Weights of a small sound classifier.
Model: log mel input, moe top_k, width 256.
Training: muon at rate 0.0075, held-out accuracy 85%.
Rows from expert 7 of block 7, named by matrix and row number. Rows with one number belong to one neuron. Each number is 500 + 50 x the weight over the matrix's rms, rounded and kept within 0 to 999. All counts start at 0. Numbers have three digits each.
# up: expert up (model.blocks.7.mlp.up, 8x256x256), inputs 172-214
# down: expert down (model.blocks.7.mlp.down, 8x256x256, transposed), outputs 172-214
up.104:446575435462535503486540516427506431527518479500531563500503436546540483489477536567445539452553517548535566549414441492535508486
down.104:540513467463523488492548473472468401484430544449484471549493477550487501486592399518495573496571481521520454508535430521500527444
up.105:482432420539470496531548449562465451564550510588490467495453552514475547547531452502453455492576474487569539498471565475412524464
down.105:414516521432457541434521485495514493511469468425517462528517408475552518475503584432521528539594535532564488471489482558486464488
up.106:456465419447541521516521470516483463582520519460570489518539449545533508562442462474542571627421483414488427509555536555541476465
down.106:525498499488429480420457433474412551483475433552528451528431558501476503521475536419490404529441520559461494497454591531500544520
up.107:595460526459480603481453559515497419432457469549551452520432412429440527453527530529518588528425492551506441478434513558497588523
down.107:523502469505450528537471562467441493479525527406461480516538529506429543528497524481447478485534396562479579588535555341483473486
up.108:437430570477479419466539437551443490524537542495528431465496449490615630432455458435534547442500539541523462482454492500527530512
down.108:524478519526530553471486495453540468453469455416532543554477600525377477539581470431553539493401440541546549476486513421510558435
up.109:627483412549573516482535526411570476443446461438468419425536565498440547513465460517498515593428510526506512608558493454444562644
down.109:547507484471474560511502494486427516527676489559549541347479481512493558479449540564440447584495456553494429542600532500540557503
up.110:460520543557541436526504493529487464516418528536540511491398444498470565545539476592543483553533492463475504535482595538540443507
down.110:440521521483505561470509469502510561465512537538500543525587525501488510472505545479467549541506503499455508502527479506460472476
up.111:467547429500516462507458558417466557341605414542463525498487488459533452400564570505502580404424541493441525429485535600508534490
down.111:464446456405433562488487478530567518463463426530481448534471511581528387532420562439611467555528479488512548464465501503597515462
up.112:512607541562499527564541509465495434469587580459470552498516388575456443491491557471503555464392510477460570483511530478567548537
down.112:417533506429524551494406514497494482538523431462504429542570514380541570513489406502508541485577558504553400457426490506566524505
up.113:558507560488592470585510445526553546505487403582494512539498553520478508464502416544470465434516475472491527521508481489487487524
down.113:471501546453395588581574572504490551547564494488591432483552433408595492521476442492419529531488495425499489502445600481468580458
up.114:541544518552477498595538440498473534480444484490609551455593478547467485501461477456528550428596479550410462487507471595542614405
down.114:509529474422526530521510498493493525519540520502492410560344555525512435497552486603554441506523477495514569556584498541424468451
up.115:525494455492576477468445561545442508495564510485528465501522480470440470478460538503456486478445522547511459505495511524380516485
down.115:463481449471485454474497549457529470470485478541474470508488475568452432462417530515513460491422527534518540514443567472559446497
up.116:491431538467515579511534413466483423453486473619541493446602460466531632510508576442414414401503522445451424500362523519474495576
down.116:521601507501501588567511514516500593458576389573455403522537467514466532528496576464561467503526486526501517486454471461504466475
up.117:481499501482482510555561583547506493377547558426494524487506454528464449409528450543526513491509452519569526460523467486504465575
down.117:483511505493440494449434398544498483516435509557414462516593607501530485475598556503502356494488521584462451410502513500419478413
up.118:526473474484432485435459447507534498531581496494559473428482482511486471514572381499437504499592426494536476593544533562512517514
down.118:528552542538487519533531522553480515528525553505447499559519462469545483504443523478542489507458517442515491517445425423437483535
up.119:567558484559477441498541540516472445487495419514603455508509498532549411387501544501503526406451584466527539473500536479611594419
down.119:451457522422487461514522563560464505407477427467529550539467490527496524569487436557492490512479494554529501545516602469395442535
up.120:583512533647514505495484552442449592488550545490423513640509599480486349437471559419470529538540643492550527561558444521462523416
down.120:480460449529608390489483496582513510539562483470429539460471603510492488485417550464474532492443507545564402577495503516435493487
up.121:535525440533445471370545509496524520449572615524428512599500478497393368493493517538509501415248594497462417459542643447528564647
down.121:456445466512542532561465507572505389441566454529470542429435583409439575574436531662465481523403433530538442402536556517265416571
up.122:523463439570415495427444552504579380461491490498470550511538519616498510467550519549481525537475506531570551508528560494528513446
down.122:449525520463497487573544433488425452593503514488511507448463486461562336566479602476462585426398489566455399553597548453470453441
up.123:547498563473465472559553319443585499406475468511468493488481497601277533545544413468534533524484511452565492564433512554453542572
down.123:563483454471460530518345526520421523503548432539464505552505508373543571580520429446573544493519499527416461455531545535458484479
up.124:494535487413500529443487515466508455423482494458505541498513526440500522501496473475464490499476483479511479489518518488499435564
down.124:475498445506470504495468519482466512456513464496508488511506463519451508496471529498514534473507561465508495525484480534508520521
up.125:501525498527475425534451453528555417502534455577426612518353594427491459539548542397454489410478464432551523469421510509532387433
down.125:440501587506524536584514420481524440517420418469614469500594480502545573515491509469478531586559428460566508511487478475473441498
up.126:444585517495533549522511463573466555523513530483506463341550514472550554508573481486467542527586505420516556538460540471410530554
down.126:546473468452452491537501548433457508496449441593369575393487457445475620389471450544466520501508429420614438638478462574490455486
up.127:496440532504458448451489566553521487499533472479472527437442466526518433447485492506477483508504472460546498476507427518513524530
down.127:543544519548568471488516487553501534537480468573465480498522519450491462516458422555513540518448538468485583486458474530570515427
up.128:564542465363496552571545540602527437577435449449497454529517503590505504486502451545506511527523484527477517502520477447491481430
down.128:392512518504481506470564535504497491500644542533560519479540474367435542550494365479564599481376533491405542443522387541514538407
up.129:464394560479472472611567691472551617534492518622385497560554494518464593500559497478507499430486403409449481486458510521555511528
down.129:549483518396443478471586512505483484459494438471531519428557508472484442577496420409456498451526497456480450543441452518451538497
up.130:487454519532466527541526421498395556524604484536555487398461468576441409502541511507508495484523502509440531516516470477510453459
down.130:447482487390526461470516499461571546472399398501521540605462444506590527513528548505430522474462532461478532545454473446457502596
up.131:414397530476542566567372580499512425493592487436495427552482480546490556506561434523454452514494512519498616504445541554561432507
down.131:468455505527546487495463447452525483450539470588497446499521452531615524558563539539461590529496476471509463517465455472471524526
up.132:470422471509554511545537531471533492462566441521465517546479500514555554592509495545474586473421457522449519438490500464514554447
down.132:474405584400510449582468488521453610465483467503499487426536531555551551500562534444464527517523522495539482438514500454484528521
up.133:573529495406478469469513557495397506482581450554572490557505425473524561605464529593556573487347513483470530440581627543504518518
down.133:506472368553476508509602623603583499483530504494438482510406528512506538545554534582424574499444404441394484511444572403310505548
up.134:515452472495486522475508520521471454542519490511503479472473529581465415559429558547443533568504558497511527530443482534458522478
down.134:542541488526523506516462475410499521428520454482453521473526480474462552499526535422529517509433454560470521557509503530550487524
up.135:560537488519410501547601441450603516478445542532502487524494474498539488479526484547469499464558466481511444511450511397492527428
down.135:587529567441484546490515521540511567555469449411495493560474410529547521493453457403474516495495479502431550501534476582547475447
up.136:452497512469539522451476496463559526495435550605511505533547489557475495437563548533489515523522490509441397563448428432619485398
down.136:520504508517542477429485425383576523512460542516467445537518491586432504515511442487567514525463533565598458428600568454436525644
up.137:528499501469568512558528440596499592483522414460523446544519513520421533412436571479505428537481531520522529464477457497532521532
down.137:545480504534494608451597609447483415432497457504508488382454437536481554463511489588528509497485450449514540550474514521508501443
up.138:482482451550581436451503487531453599492498572459552431481558474536439619499497455534490488512426497444570569578398438463469531502
down.138:505479611472496611572571451517507443424417550400415501471509424486518457548462451541467507510499544532552412471526567513523556533
up.139:584522470570470564535507526401557494481319514461501592404530517481517513491394510480559539559571538430512469560497496424652519410
down.139:454608438567447581474449499569410620540697545455447424348469488448481439535444497460537539483502469515583490437464427508439419622
up.140:461506460504520432389505500565429447353563580522444475401485477473539502496471497511454453556450425518575390469490600499430489523
down.140:515538429564522506427505492460615515552379511519428575458382526475502549488473542580507556505503524547487522507611480465398580509
up.141:418602569458511491474559530441492369587574432484534525495460462485448514393529501536481526457486489409510627624438540489605483488
down.141:524517515515506571510420493528444424528533398554554486510488461575527564591567469492503542525560501637602423457492517510510461576
up.142:547540475538495467446525530402434487581526451486464539600498504438475502484536559483501444445514462554420536549479405480574550519
down.142:512517462484449584431438604469554460468510472543530486486534382512526488487521454512415480535512481479548446469453529525456469514
up.143:503567478490491467525484514493441505419501542548516436524515538416488554489423469522445592603449485477439563377464386483458542513
down.143:539396532524537472463508502559501449523573429512459496549617517573483440495461555514470543520484490437475448452513592531511503491
up.144:459496464543535441525496573502487531555503524534502440503516469553387463535539537497541539495396535472431436481578522483492525464
down.144:515391499456473518486468457484472493510423504415586596569480578494439522424479490498518420540510435455492484478511499462500521514
up.145:563513470494458538557465481557483452480501505448502462466459471544533444497531556511539487459503550527538527462528450438424543552
down.145:560523492542501455503627510474498507496543510513511519523527470507531517493486466479497461511491604440527352453481506503427457462
up.146:499515518535461516477435434526509515527469528519481500462510511535483483565480512521500448512496506476479491519527523494532454490
down.146:522508515452448557527493513530512572533497505433464485518482468486465516493532564497485503549537523502526523545512487470502506494
up.147:510510544507503528584561445455544500474556518471564495548551452514508521477542489445489497540506464520546613397490526470551499490
down.147:495409457535442490482445503529469514488511484503453528484502521419509505519474554469461545515559502533569465451540488525422471505
up.148:444488439547563397454470479517493527504483494508594520504512555467434462485527512508430563500498470488441490511436469491554534472
down.148:520450466488528528496454515478553468433522381534510479527452502468521490545462472522506504534496401483532599508495458506410479472
up.149:582463492398487493519471504469512417441498494501480488527514469456598530448476560503486444481556476500585535441545516481480501463
down.149:448498482511464550508533494531540507424414414546609444463490561512511417510506509466529515480458528506447545519551469495520493486
up.150:485543434524465518622453370464475585416583481560528468470536430429414591487566633518435483546451446491563448484430529485410413441
down.150:444451476406458570523469517548563403524409607466484570509465455562538404473428524487569456522514578436553543518471470648457584562
up.151:440564480538535504425483449530443483495592513479609491493540459439580489471518458476431523479546502444465528548519465540427466489
down.151:420585525525495492468569491477613533513445561485493500531429441450435441528535576511516522538519502508476433506476465558586494579
up.152:425449578540428450526550510491446568457571502517494459425478482520570518492389465565457476610426460545508540477579492446469434505
down.152:538566502500400516497414529568500453575459496551549500499501454555508449561546387499463548459530516464600570478450446514604514484
up.153:541523455570563524445547541486457547413558431422446511588503393589481491434491456467524499481558446461537437583467358414496505434
down.153:452483554497503514461417594474499451365425547508490546534434457486433520532429562573501410548414529570553433500539581582471534521
up.154:476513491511527542525562506532510514462539444463481504452519485532514529408503455526477557516431491469485456476524519446558538487
down.154:556462465521529474487406538461507559478520508587475426591553449503527516470599492567479470564513497473425504506536428510455500462
up.155:511429564508446549608526461528445513544562461500504437477498513549530568478533510462503537474511455484471491575556453480515616544
down.155:522492504392473465563559446524501526492497593610535502468518509510501452444542510474554467447650443532522508579443571413603492459
up.156:434602496604400413396545540467478562547490462420411634634479510513484518459506587531537523493464549411533538519564483487411517545
down.156:481508528493515578579422552553457611478466490511503573548476535458512566585450608552445521473538582448617405553503560513469499498
up.157:527577365580483566547547484621613547556549448561436485507532579474565530552503613418471531477497473377621532486628483496467550480
down.157:533449530465439495512463482466477635461481466509547496449513500475457601443480459494505431565527572556427532518427444444543483567
up.158:526511481530594575530490526559540436509495393549594477543459521443531512436461516502563505422461570488421544428457512475545479509
down.158:451467452473583539572474558504446408425474456469564529396569428591474629518506538455394544554443523498515515589451557633455539487
up.159:511540494484478496403521464494547486490567479450508503596630579450474382466464433497482409523539485517562460535523518482551456440
down.159:496409411510458509440443513484484471492541540437533523592527496485479524525561568431543503448486577534459449481552531469472516577
up.160:469492396495523442506554453532531536546551586541511590540428562482490529386502459483470462547470544456585522562502569471560561484
down.160:527431442554430511511624461462459536474424496448482487503518533486523462449594571533640594516490483462485556444469436585525514496
up.161:466538425445535584539520440584503514500615493534334540483464423418506523526552469533561471423447439546488531460445560451471552592
down.161:510528535516428455468500528525429520483450579503564429582567519492485436487526545553500523530535489436485495476571479416521536488
up.162:453518489501497497439519447462449433531504488461481472523535507459527474524522571568507453549507470532383495526512530487529495508
down.162:501491491508535457465490482447466544434470456491483474511520459533505428521510563508474475458472557512458555493498518427483495498
up.163:442470483365478529614493392578514448520563496617537479465472519456504528465515460507486541514380515494469602503567536483514491492
down.163:606458484500537470555460497459467445577522518521466483555509567547512439513417519580517505435486514474496453574574461438452474483
up.164:522473463417573549473537553509570476556485455519421536604573562438464480507541470488481487474609422477541444491388491500692508535
down.164:561398536465456567464622579472512569425543544456505463555470564469507564541483419521513547546605411453493519442577421535421447464
up.165:587495442435483489506515497452509530490461574474505489518468438497454541377531424507514524478458424461480448441434532459522556420
down.165:568497462421522558459527620531547481522499483463508533575492557562493459472478547486507556451487530492492528443504446539525487533
up.166:446640473477524519544469482483443502532482511606532484513469490505432503465544509592491538531433497458504494462422496504543407521
down.166:544479550578422441549527546476505527527469515516544521519444496473487482509467452461420445492559556504526506467480548534438446522
up.167:497511595376539482502408437428446521472513479482515436500545535487500507556537464433514585458390576482543495512499501572497526391
down.167:472523565475598551527555409545464475539495512562530507481558558547502402589472444475498477376532474505432562469479481568445515542
up.168:528415528472469561476399413540518509559421488480415441496541571450529494441567501494550464505484483490530557590347439597557420424
down.168:502473464476533421479512567487461439503496493479558518456440538538473622514433479405462547563539421586518555428639463417416480561
up.169:464515510523512521562456468449483493510426471499570530496559449487468527549475417568485474533570475476473438492458507458526471506
down.169:509518549515495495455455499493397472482539469494430486542441534485476509470514517496542465519547473530488439512400528541481553522
up.170:417459440478599515458545591417484503485414501504436428408485489441528441481485589553469498589471601542434454549606376409540530561
down.170:416431407481518486524502437474580533571481439486564399441490495501484449557613526399543513460447457486395553464527524496491464465
up.171:480473471400455499466506467504580422437489506542499471393451438527461465483563528487469452589577495516552536505529492482550500545
down.171:654512478469606429494533378544439580562457493495491521497549506484538482487420542559507464415536513527562449410478442463428527473
up.172:433516571388442578556505452515490468502439530486509495500452588500533566430541546434512505523491440412351504530480480510425418533
down.172:610480480651491577464490525561397552499490480510546404422498403421553431488488548454485446540493476551509598448428506394476487524
up.173:578680475526551472547557495591434535529474472473550567460521413490458561451519551487508516514539478558568466480551454611481532516
down.173:503533567473447612560458500477458527472467616482458450515488543480501603480567498478558409524492478574448534465453573419509482521
up.174:498539469546459519436547495567605606395564577466471503507467378552538429575452526517484401458472557548479468437463551508338446535
down.174:495495541537498528581584519533458445540572470613452530510505540470506470504485462486430521594560622513466486427476508449545500536
up.175:529475569443477480494480520543518508539522525501480471507518467498570491494447462472467547498512545480535498520443483451515443536
down.175:496490450491540560470499478503440493510491525505490479490531470447508500454429447517528506478519511444461475474493473487487477519
up.176:571428539477532534563506423560584563526555528433473450513420508471541520453444418470539479431606588524517508416480416469401531466
down.176:519385515476309511527513626543494424591537433468497547576592523500591465386584492552511514626442541511613572519532457455490588463
up.177:616520546541456473411556482540563521530537501592482487594499503555565575505526539537525457444477473537515475467594443437568484471
down.177:453556427360532502597561474539525521502492441493587482470533586480495450545482440483466485531524510411488498477533499517453474429
up.178:510426433410581493532565526518468401481450549491469487548467532500463487500532483389482602441529617430429540440463548434526395339
down.178:578496476438517458435442426495598509495513460408488519614497430469349506634537462481476494564487481545538440642506588437566543499
up.179:471525434507483441514455609547531535559551448555542451475477405486547545500542598418446470525448472483528558580430491452543512603
down.179:561484562430481498438531522481555469403545493584528468499427512436459551484427448496570488539499433527473494492429575452542428487
up.180:481553473522437504562424521455505537592558525431409495581577495525463600527551453470506576517451476417440555514482473520552490541
down.180:497509518515443471509536487552548535471445549569507464414445469469485396538509511493522509474608469511446448494606573487441530562
up.181:543404552416426520513473478391565495645566536414493469514521431535565474599555528528537538493583439562556515555449485494499535481
down.181:496436528506558514402483567488535483507501620548560489433461541445528576512417521540526535409562517555572564411494381467481434520
up.182:492385491548471537367488495493509551476499516477446422485581513513521544442486559528488498516518516560576427508511575487465520425
down.182:562520512518507431540531537500406480552526487518602465502573512500553461503507494533553560584321451498487513458431508498492467516
up.183:475448535523547482474403539447501445539438521441452482529479585536561450579508576504450533462507475439401576444587540471512465560
down.183:439544408556485477478518565532496569544487551496600554420443449482556487589544505569631499565507486431612482472516475409507516490
up.184:571450548519501464393471515534548403522531520476492414544628462566464488462579589537500565501506498514407469463538600438490491507
down.184:472403429479465505533551490549515488551503440547516564386475516567509511539464489470499506503497476490448502438476539647404543533
up.185:474477586474443480621474525486445502541445493579469535498519459540559446529594445507433423551595573448461527414443432579463454550
down.185:596501536485542547534554555511479507444468511502463567629422497525539532544419433476362510450445536505570433489616412381419504474
up.186:508550473540437499549530441513526449582609529501383511470536481451494523568538551548489475510492587386484563492491514446531424482
down.186:454553528399554520458594474479556499487459472590539530553474497473518457505472485408513476503614517475504588533499501456430484484
up.187:526487493491440510467515490465511476552560505488486445468492435498510421510491439479486523481533537556495556514509459536459436427
down.187:474471524522471504577529473547476433459442593534589452546539496484507555507381555473457474505496525507432412532491460565568517490
up.188:542552475493453492601484481495482511571513463501514550493443496501472427500515461489481573477507560517463478494508385481538502390
down.188:518608440486559506504488537450505498493419550588451540458551479517508461468549494524489507500440505407569526581500531524521496460
up.189:582592441536494493482478434591543444433577528583447443523491529471559558524476540459505513581516456633502598486451576525496471416
down.189:533416532481439489523508432525507602491536509512455568466428513532523491475586520476541450462490575484430457407453516505558579496
up.190:509403529579455507502412535465524486464533454427457536414471566527468510545567515458505566492482583582463476469553522499533574476
down.190:505443366439472574431575594700502464578525533532478534547453505444479481455425693569555458475449436471556494466539511491510525536
up.191:411480506539636493473496501496587501491376452454504527476544601507516516473521545436482523554524595547567461547451458402510496488
down.191:541509410555422523430494418480497487462373496586450405486500422475479372513456453595454446475555446521529454526493555521431441434
up.192:527464467455522498522443547505463541542463550499456460478495403453440492431587540458529527462529499503444458467420539528510522528
down.192:572492458568495524493395524487554485431557422548527491471568514505561507422594481526481515548418506556510593530452511429546407485
up.193:545531501469461420585446547513556383551489386543570547493483403497594456552552455476464543516473493488552555465429497596582506418
down.193:545448540438505485545456453513566461454581542495451436577496441568481481567489484530490481433431513425522512395568519507454463543
up.194:486516505484404472452470456522479368549528521459536451522553472489491485444535448461491490502478455460480388553543495543464529515
down.194:436495551493472607488521528500518528485488495549547486491463500497519484516512548524512440520546513513482533428476403502464489482
up.195:536494458438441506518459506540532499535490590524440449537542568553496487437543546526546478506518481526519440487555486534555525498
down.195:482477513483516490464526473469506499498525568456510538518545532508537450488494534540427463534476511450452542507495538490501501544
up.196:395569477426567488552482505539507552486472522504447531507518608465513599452468481534449416416487485438381387436612349546535505504
down.196:641498506529435430494457521452501502533579484391583530490547496515463471480598541458415633463491562469487548475326477453575406519
up.197:498548548558588502594540526455492533392437481571519444623599456464561528504525522397497483385426501548414401448427502518511461414
down.197:581489557555466566441512546505565426554447518437465493501491506529462511498503498525497510488447393484436491544551534469537478487
up.198:517525431573483495526423537461453532452548425405581572442504463524434468500439521380534501472406633545415519561506488644400515484
down.198:547555445608537404444402619404453556475457475531458478546535491504451550462454616345573399563452592462427540633498470541494508472
up.199:548562429487415472476472518523519541582501441376496483546509553579543389542466466563515599526585490480576517483355486387359482532
down.199:483417482530524487557515510565621433449540497565462514561433576470492539475546454416432465521510364421509433436508532587598531461
up.200:467583537462478469493487442543439495565588478492577466600435466477512567531513477539503475558524528523604481519463495467548449526
down.200:513410504552485450518496513450565522564501535494510488505478487487465457497512444471401543564441568523465538494466478576500546482
up.201:555505569446473464562538490558567548455534461528575381500539469436490438506426539544443539595492541474546471475445414511540375534
down.201:508482570510443449488516551562541416439574523446548566507425483486532564537505357518526503489618507470515523459519613460506505517
up.202:495555480572429389435464456515527586551578486525508467542469383542475541523413379439466415455496557470473491487470555549610520425
down.202:515494409437447531566549604446447458370501398568474500483395566540559495492556481521506537472602451481517572563469423380457459521
up.203:497489520470566490533493512497524449465516476539473495534467435430511563514547465556502619474403443493503553478510602567485569473
down.203:543490515512515565523530451545533492506453481558495548490469387506537487482465536549489507461440508470492484484457511546401449548
up.204:482435573548547464563507514418462479506497380507541422546473411482557508532473504565481561531455485534536583550500415535523450482
down.204:578518497482499461477465492582494497437502534514561608488563555395579493641532525620409478489488489544522471472530507537592537447
up.205:468387546449506487577399452498420475559483538535547533508435506516530489439475460469553427535478460432393557476541467458449468474
down.205:501536405430537448472568470507451588542559529452501471497560450568578511487517477472432443498425595485521559537463370455479398513
up.206:515475580532530543386529459509460508440532531526453503518536468488521405588508581558486489564479533483504482535441440538560420522
down.206:572566416544542432586474563558532447430436484525512511467431512553438547439516510481529500458493551484499509472509517500465545489
up.207:499490386485512530553457507530503496558501486484540433325497600434412441498451517400526561527529559526536604516515520518470503519
down.207:465525560510476453481516479516518522442488541504502460578510462461499449514485579494566591391450417531560402457502452453459588413
up.208:493438502577519443592510471459459512556513521516467471501506548484449507540485511501537499551513522495551545484457534521430546485
down.208:501605535558464498465559505480542481394450454507450506541459487444521578506380606467492466513622440525463474472462572553478521582
up.209:473518423500474457480489418483485404519540488497523429464451430468530465497396524455478541471507482517465579534562440500496525483
down.209:472463522504506524520540436495459613543501469463483555461540539530421543436479511414494470488480522464536470451419466536554549464
up.210:444478493511512527542379444472478405453457525473512511460524569480487519427489544550403553589505499452511521477594481535525468502
down.210:416590472506482572473554613521501554581512424462562525531458586468550443546482500511488521480454462476492477529551561562463520452
up.211:533538487552462531473444430406461538618564421464538505524459491485505517452454492521481558516538522506459468610536495495466477503
down.211:410499538492528428496519527496487463462648550506440420456494585475411472466517426546452492535494472502478515451517440544509519507
up.212:569482475522518432556470511501549477488447534544523495582565443540538509532590497514518542531457551594488478517552446465450496488
down.212:564507484513575476547582439528463492528561477578460552548427467440478563428542629547565511472463428540559569492434468518528463486
up.213:469510482588534448575485546580497568492490504541488521502453521486448501472521528479470474512545517518553489485464458519482495517
down.213:463495534491519478507500520490498525532503498513510518558479516450554553561476439500530576485531405498490556551489549448449497468
up.214:506569467429567539466508535587505498543463513446535471545399517427518490512427506474420317479540530498476436466494482424466496506
down.214:576487569458430531618539589424430607459520466599391472480549443510487449437486505414508536530465520447557534464584474471453457475
up.215:501462534404489606413435520513580517557490488547446528539482569491439534522555491507531378556441532652523422501461566531489531476
down.215:528517441503449487593424507576389436559544464477432557530525479506485452530539562557482544482426508517499519464464412540545409493
up.216:494550518405519515450421431480534485510466566486452578579559581440467507499548496432453485438561506447609553484464435510468487571
down.216:451487519558486510489484549520532423415539414420522583516423459460531482524430479469522429488523439612540505477366521524459457565
up.217:533485462523586471485527461509466535515572498531527556473458573468523506558534549492545430487439560499535507466535480481509524463
down.217:560488492481539490549423537570524499506408523577556486531502483476469537479525417538488504412501502452579628517431465468552548501
up.218:547488527559474489377480495541501482593475426549582421516401577578480515515477548511587566468411595504481472502514440456528433456
down.218:485529613484494444507528475526551492478606520520514505593501469405467391495446471603549435554501491611546532499430535573532444518
up.219:535473506420478442448408571518367555439586552576566561383509521534510547553436519541498498427519484483540591597586589429453485553
down.219:445527502555420574603392474589489478559531470499410476495544448508439555583502474433612478540518527448382449474454478415493527414
up.220:519531332454506506421452523544479517574549502482481466416581616507516458495588505544454448435513531501488581439450472458369512405
down.220:467458470479488441541460472550522535444408547534443501498454496550531428534502529470518512526452619394620453550507410500555478511
up.221:537502475511557484539541457505570546512463472513480469526515508529422548528457469434530485424444519489557506579524546461482513358
down.221:453507505475478486431530558548408466546514484477547488471461471546503423477512517471482523590521528483448478459476538507481402544
up.222:511533397491455526555453528510534448529486518529492489498505482486550458457514511457468513540500469519480495512510539508512485477
down.222:487516577498505540547532465480452550480558539521481446489464516501540529519489471516491464539545438440496469455467440451439497496
up.223:491505552555528446490488525526521464624453510420512521534521502512438535485547524509454524428462444561402480501519572473492529383
down.223:540540481440468424541567518478520468514485460514531513587474516399473468489524518456592488425546510493484447545500546489465515503
up.224:519428392444545569424471519381481579532606493518567553482483507461518566499485503570516582467428512417502551535487625474416461597
down.224:435452515525448495484492516545438501425435501575340441466457606443509412453508467503537544534609598418479523499505499443579503563
up.225:449505498481439485480504485557499469465595586610424603391523464495518463511472557479415484489609457496527544456558531518358410517
down.225:435521535559557553487511492513566529511489445489380541496487430496498460448422446392504406492511459578513449529492599497538553538
up.226:529427583454516547520461462573484444480484534581519516381507489474510501463550514553477669602515606450465541437489530504494425540
down.226:583496516510557446501549511353459460575565503520559455534539543573553481471498521490522500579479460483462441538467494463479502486
up.227:544504515522497455514454495424512440478524551512561502528445488433476562457469503516513454508501452440503573513487452514501452519
down.227:519527495519502495515519551538559492525533500486432413456464463512489468510499494553523486497460484474512454534506605468432527515
up.228:505479563494482507537578431511517498508477471481415576579595461553501499508519463409446639514591552505517495493591559504494446456
down.228:378551413510498566485465522513422440517469480576517532526494564475529453445485420456552451508420542401499522513505542527496561480
up.229:485506515483458479481496576440503473478488529383503535616476411521518446534448467580439541518495578619462451546517476423525491460
down.229:521554473558549506500398544518455364527481476607595527598548477506565423496509512445550535542347542488474437530533466471500480491
up.230:551544518507427477573491596429470558412497436511497523519500424468463477464440467536496533463495596495479516514555415471489485468
down.230:520472517451478581488554511556461469484598513425521555537510496551444522462541498508498547529493511493509445542512507494482464500
up.231:472523520549458469563492563471429533521429550541570574439506499528561456588493496530456459449504466486538524482516598523529583505
down.231:480490482566467523534454529577529464402597516562476589438408486555460615535601489430420497571473506568402498484560469481414490495
up.232:537477509533556536465459494480581509504455538517493519440458443447460492538466457479537540508527586546520525524591509562554550462
down.232:414439458469457508476600547527422547504528542410480420532500518516563475528511518497532529429514586476518451426519458422478602492
up.233:438518494564552449394420484503465531451445494454493542513526545464439524429450570608464505540513336523574476438480544459408418487
down.233:443491521462608486488500512614494537482533579420535471387450450451553544505585544457532558487510480554459548535589414419439503531
up.234:463466484434498483473479404554514563487540414479489461511507415482474486416498452392523467583480566563565416484450490584512498463
down.234:491607442526555431446531443454520442530482524549579522544500466521490519460410474514446516479423482681473551444426502463506478544
up.235:515456405531457445455497501499490541431462583566548537486432498563527470531518544529424565504521425510505448479559501471491424537
down.235:510468482554492560555495517525453434473557585497542370485577509502537526518461479478469485536521476444526542449556483465503521475
up.236:465521477452411474478564478385455461564533475568509483487486492481565523489476452530558502485493639530501605447501662459523517492
down.236:518536406583422503432497490518536553482481587462573459532646454457455473495455467452566512494528588525585441420508528566455563477
up.237:596467505467532460542460548509460499496415560563524539473486528554435498536516487570443523553477425518581443468537498490534562413
down.237:459474505493496543528497487544469501533528550532576338561541459422528551477509555450534526453608550569508515556468495459454431480
up.238:476508482541544498541492428605595537565565536377543527634475432481552533422377581463498571468524510500416426587461555531564520448
down.238:548537567550514556490522480427442519551442451531515606456475469503331498405543490496437506508552546485502599496563534475627522504
up.239:443518443571509447492466451459451552526561562522463531517559518476503523441463508526460492619424575517512538461434455530564496537
down.239:494554513520456502545469448472487438551474428490429433562466478490521442487502483473553505444410507525494447520458556534490517623